{
  "arch": "unet",
  "model": "text-conditioned spectrogram flow-matching model",
  "dataset": "chords played on synthesised instruments",
  "train_examples": 52083,
  "n_mels": 64,
  "hop_length": 160,
  "input": "log_mel",
  "spec_augment": false,
  "win_length": 400,
  "conditioning": "text",
  "objective": "flow_matching",
  "cond_dim": 256,
  "tokenizer": "word",
  "vocab_size": 60,
  "text_encoder_width": 128,
  "text_encoder_layers": 7,
  "text_encoder_norm": "layernorm",
  "text_encoder_norm_position": "pre",
  "text_encoder_activation": "swiglu",
  "text_encoder_mlp_ratio": 2,
  "text_encoder_head_dim": 32,
  "text_encoder_fused_qkv": true,
  "text_encoder_bias": "all",
  "text_encoder_qk_norm": false,
  "text_encoder_parallel_block": false,
  "text_encoder_inner_norm": false,
  "text_encoder_drop_path": 0.15,
  "text_encoder_positions": "sincos",
  "cond_dropout": 0.1,
  "logit_normal_time": true,
  "norm": "groupnorm",
  "activation": "elu",
  "weight_standardization": true,
  "pixel_unshuffle": 2,
  "widths": [48, 96, 96],
  "blocks_per_level": 2,
  "scale_shift_norm": false,
  "dropout": 0.05,
  "attention": true,
  "upsampling": "nearest_conv",
  "init": "xavier_uniform",
  "residual_init": "scaled_by_depth",
  "optimizer": "soap",
  "beta2": 0.999,
  "lr": 0.0021,
  "beta1": 0.95,
  "shampoo_beta": 0.95,
  "eps": 1e-08,
  "precondition_frequency": 50,
  "max_precond_dim": 1536,
  "one_sided": false,
  "adamw_lr_other_params": 0.002,
  "grad_clip": 5.0,
  "cautious_weight_decay": true,
  "ema_decay": 0.999,
  "steps": 6300,
  "batch_size": 128,
  "epochs": 15.5,
  "lr_schedule": "wsd",
  "decay_fraction": 0.2,
  "final_lr_fraction": 0.01,
  "warmup_steps": 180,
  "weight_decay": 0.2,
  "adamw_weight_decay_other_params": 0.05
}
Rows from block 8 of the denoiser of a small text-conditioned spectrogram flow-matching model, named by matrix and row number. Each number is 200 + 20 x the weight over its row's rms, rounded and kept within 0 to 999. All counts start at 0. After the name is the row's rms in percent of the matrix's.
After each channel's rows are labels from the 100 clips, of 14976 (inputs lightly noised), where the channel reaches its highest value: "strongest on" is what is common among them. Only what is clearly more common there than usual is listed. The data: chords played on synthesised instruments.
# convs0: first 3x3 conv (model.decb.0.0.convs.0.weight, 96x192x3x3, standardized in use, each kernel summed), inputs 96-191

convs0.90,087,226,199,200,198,179,223,181,165,203,180,217,190,219,215,181,194,226,205,188,205,162,201,199,183,193,211,185,205,228,200,215,200,231,202,185,224,182,175,230,153,200,220,175,211,221,187,237,220,192,224,178,175,171,169,205,236,218,192,181,199,180,184,198,221,205,188,240,216,203,161,182,219,173,206,221,172,175,198,207,159,216,199,164,222,229,160,211,177,194,222,207,203,187,179,176,171
strongest on: arpeggio; clarinet-like

convs0.40,091,198,196,184,195,169,167,208,177,222,208,191,186,207,160,183,183,208,181,177,210,170,162,187,195,213,202,184,193,216,216,201,191,175,180,204,173,194,246,199,163,211,213,173,187,183,202,208,177,224,155,172,196,153,177,194,214,198,173,201,203,200,211,218,201,190,214,198,173,178,211,190,192,195,190,200,233,202,194,202,212,212,202,209,191,169,224,207,222,221,243,192,169,215,212,202,203
strongest on: arpeggio; playing: arpeggio down

convs0.86,117,186,184,224,187,182,192,175,222,199,197,190,178,173,194,217,195,199,174,195,183,174,163,202,186,214,196,208,231,220,187,179,200,201,195,205,218,213,221,213,178,200,193,214,224,202,226,200,192,227,209,219,217,193,196,187,192,196,173,198,205,198,196,229,200,194,174,179,167,185,192,196,246,192,213,195,208,210,206,202,209,202,200,161,184,241,174,238,201,205,188,223,187,191,205,172,220
strongest on: clipping; text has "clipped"; harpsichord-like

convs0.65,096,197,213,203,205,201,216,214,192,155,184,186,225,193,197,235,199,209,211,216,219,178,204,201,213,204,189,201,218,174,189,216,193,191,210,249,231,212,193,200,195,208,211,192,190,194,142,203,213,225,264,201,187,181,199,150,210,181,183,189,193,194,199,191,215,186,213,197,192,208,203,227,175,234,222,194,221,222,201,177,218,222,207,217,218,217,187,174,209,210,191,210,196,206,192,199,203
strongest on: arpeggio; the note D; playing: arpeggio down

convs0.71,095,194,203,204,209,187,162,173,204,199,207,213,195,211,208,217,178,205,189,192,205,206,262,213,193,182,171,200,204,191,223,202,186,205,178,217,188,201,207,214,194,181,186,192,213,182,204,198,143,196,185,228,172,222,183,205,218,198,203,204,211,192,180,212,219,200,173,201,195,199,215,200,226,220,182,204,192,202,213,194,223,229,208,183,207,200,180,196,204,231,213,172,205,197,239,178,207
strongest on: arpeggio; playing: arpeggio down; clipping; text has "clipped"

convs0.55,114,187,205,229,176,211,190,199,185,202,157,180,159,201,195,229,195,192,125,202,209,183,168,173,218,197,248,189,197,206,194,192,200,206,208,191,204,194,204,228,220,216,209,225,169,210,196,190,200,190,207,174,180,191,188,193,182,212,203,196,157,198,207,173,164,227,204,224,201,206,206,200,198,198,229,211,222,223,221,211,221,194,252,209,232,177,212,201,209,196,170,234,232,188,191,211,200
strongest on: mains hum

convs0.48,093,204,187,188,241,162,193,203,197,214,173,196,175,196,163,221,203,212,195,228,211,213,198,195,206,181,191,202,171,183,226,210,181,210,185,171,193,210,178,227,171,221,183,219,179,201,216,213,188,195,215,214,194,215,209,201,145,179,219,193,220,195,183,181,209,233,195,199,208,189,213,217,189,218,188,185,184,203,226,185,220,203,197,203,211,196,198,197,227,190,184,213,183,221,240,206,202
strongest on: block; horn-like

convs0.64,106,193,232,244,205,206,206,181,205,213,202,214,191,224,207,224,181,190,210,168,197,202,209,221,198,216,217,203,196,208,172,213,209,194,236,200,201,210,189,195,203,191,201,210,214,162,186,201,205,213,199,172,210,237,189,175,184,183,202,198,204,189,170,198,161,205,225,220,210,204,231,193,201,173,205,192,185,212,198,211,210,187,231,174,206,203,218,177,219,183,195,201,230,200,208,197,195
strongest on: clarinet-like; square lead

convs0.3,106,161,215,235,182,226,209,189,156,195,191,209,204,175,201,220,189,206,172,201,186,181,184,170,219,176,228,174,197,226,203,214,224,155,206,211,205,207,182,185,202,222,208,233,190,219,219,230,239,224,220,176,192,213,208,207,184,184,216,193,201,191,181,223,208,201,201,202,178,199,234,209,225,203,191,192,242,210,204,247,225,240,195,192,198,196,211,194,173,142,169,213,142,211,212,194,206
strongest on: square lead; playing: arpeggio up

convs0.8,098,179,182,212,193,170,155,228,200,182,211,174,219,226,218,205,207,233,205,170,159,216,177,219,208,190,198,227,235,201,185,180,183,171,196,193,195,195,219,205,208,197,182,219,222,215,189,208,161,206,214,210,203,172,185,193,197,173,213,203,168,203,203,202,202,196,194,197,221,197,210,191,196,187,168,235,207,178,185,188,190,214,206,228,212,219,221,235,188,186,192,204,210,195,208,209,219
strongest on: square lead; marimba-like

convs0.34,079,213,201,198,176,223,214,202,227,176,192,212,199,201,215,211,198,203,225,205,220,179,196,198,196,257,191,175,209,203,183,218,233,196,189,199,181,174,188,203,222,177,201,198,197,203,187,189,224,218,178,180,192,202,216,193,130,166,186,199,169,216,211,196,234,197,259,207,193,193,204,184,165,195,189,229,182,167,203,209,241,189,207,206,231,201,240,178,212,189,190,169,194,210,171,226,229
strongest on: mains hum

convs0.67,097,144,200,209,188,194,230,206,212,202,202,213,164,211,216,164,198,185,196,227,213,178,252,133,192,207,186,188,192,159,204,213,203,215,171,155,200,207,213,194,194,232,177,216,199,218,193,196,180,219,201,191,166,189,123,181,218,161,201,216,219,194,196,212,228,216,211,238,220,172,172,166,198,207,255,166,203,199,193,185,199,209,202,183,180,143,212,187,238,234,196,202,177,185,211,210,204
strongest on: arpeggio; playing: arpeggio down

convs0.44,082,174,187,193,180,190,220,169,205,169,214,194,216,236,224,175,209,223,191,193,187,202,224,165,202,202,189,161,160,192,206,209,191,214,184,197,212,203,213,211,187,227,222,203,205,170,201,222,192,187,192,232,185,213,163,213,211,194,191,193,203,170,198,183,184,189,171,200,202,211,166,186,173,219,223,184,237,200,200,184,170,185,175,178,169,179,193,212,184,187,182,214,186,178,218,228,184
strongest on: block; marimba-like; instrument: square lead

convs0.11,092,176,213,184,171,172,202,222,198,213,205,218,209,227,208,232,213,193,180,211,188,199,203,227,205,211,174,215,202,183,163,162,196,222,236,197,194,197,182,204,202,192,222,150,218,224,184,169,200,199,169,222,260,209,204,212,191,173,235,229,197,206,209,210,189,195,233,217,224,211,221,188,206,171,175,212,183,221,197,209,240,189,172,212,191,246,203,226,242,198,188,188,199,225,230,233,183
strongest on: mains hum; marimba-like

convs0.41,101,183,171,212,197,176,209,233,215,194,195,195,183,216,171,212,194,197,175,202,197,179,222,187,200,213,193,196,232,223,247,177,188,214,199,203,225,202,225,187,231,194,201,216,207,195,197,181,206,197,204,227,181,204,191,200,206,194,249,218,188,206,182,177,193,215,205,195,188,206,184,189,175,198,149,201,200,207,198,190,224,201,212,188,191,224,196,208,204,179,165,180,200,200,196,229,193
strongest on: arpeggio; playing: arpeggio down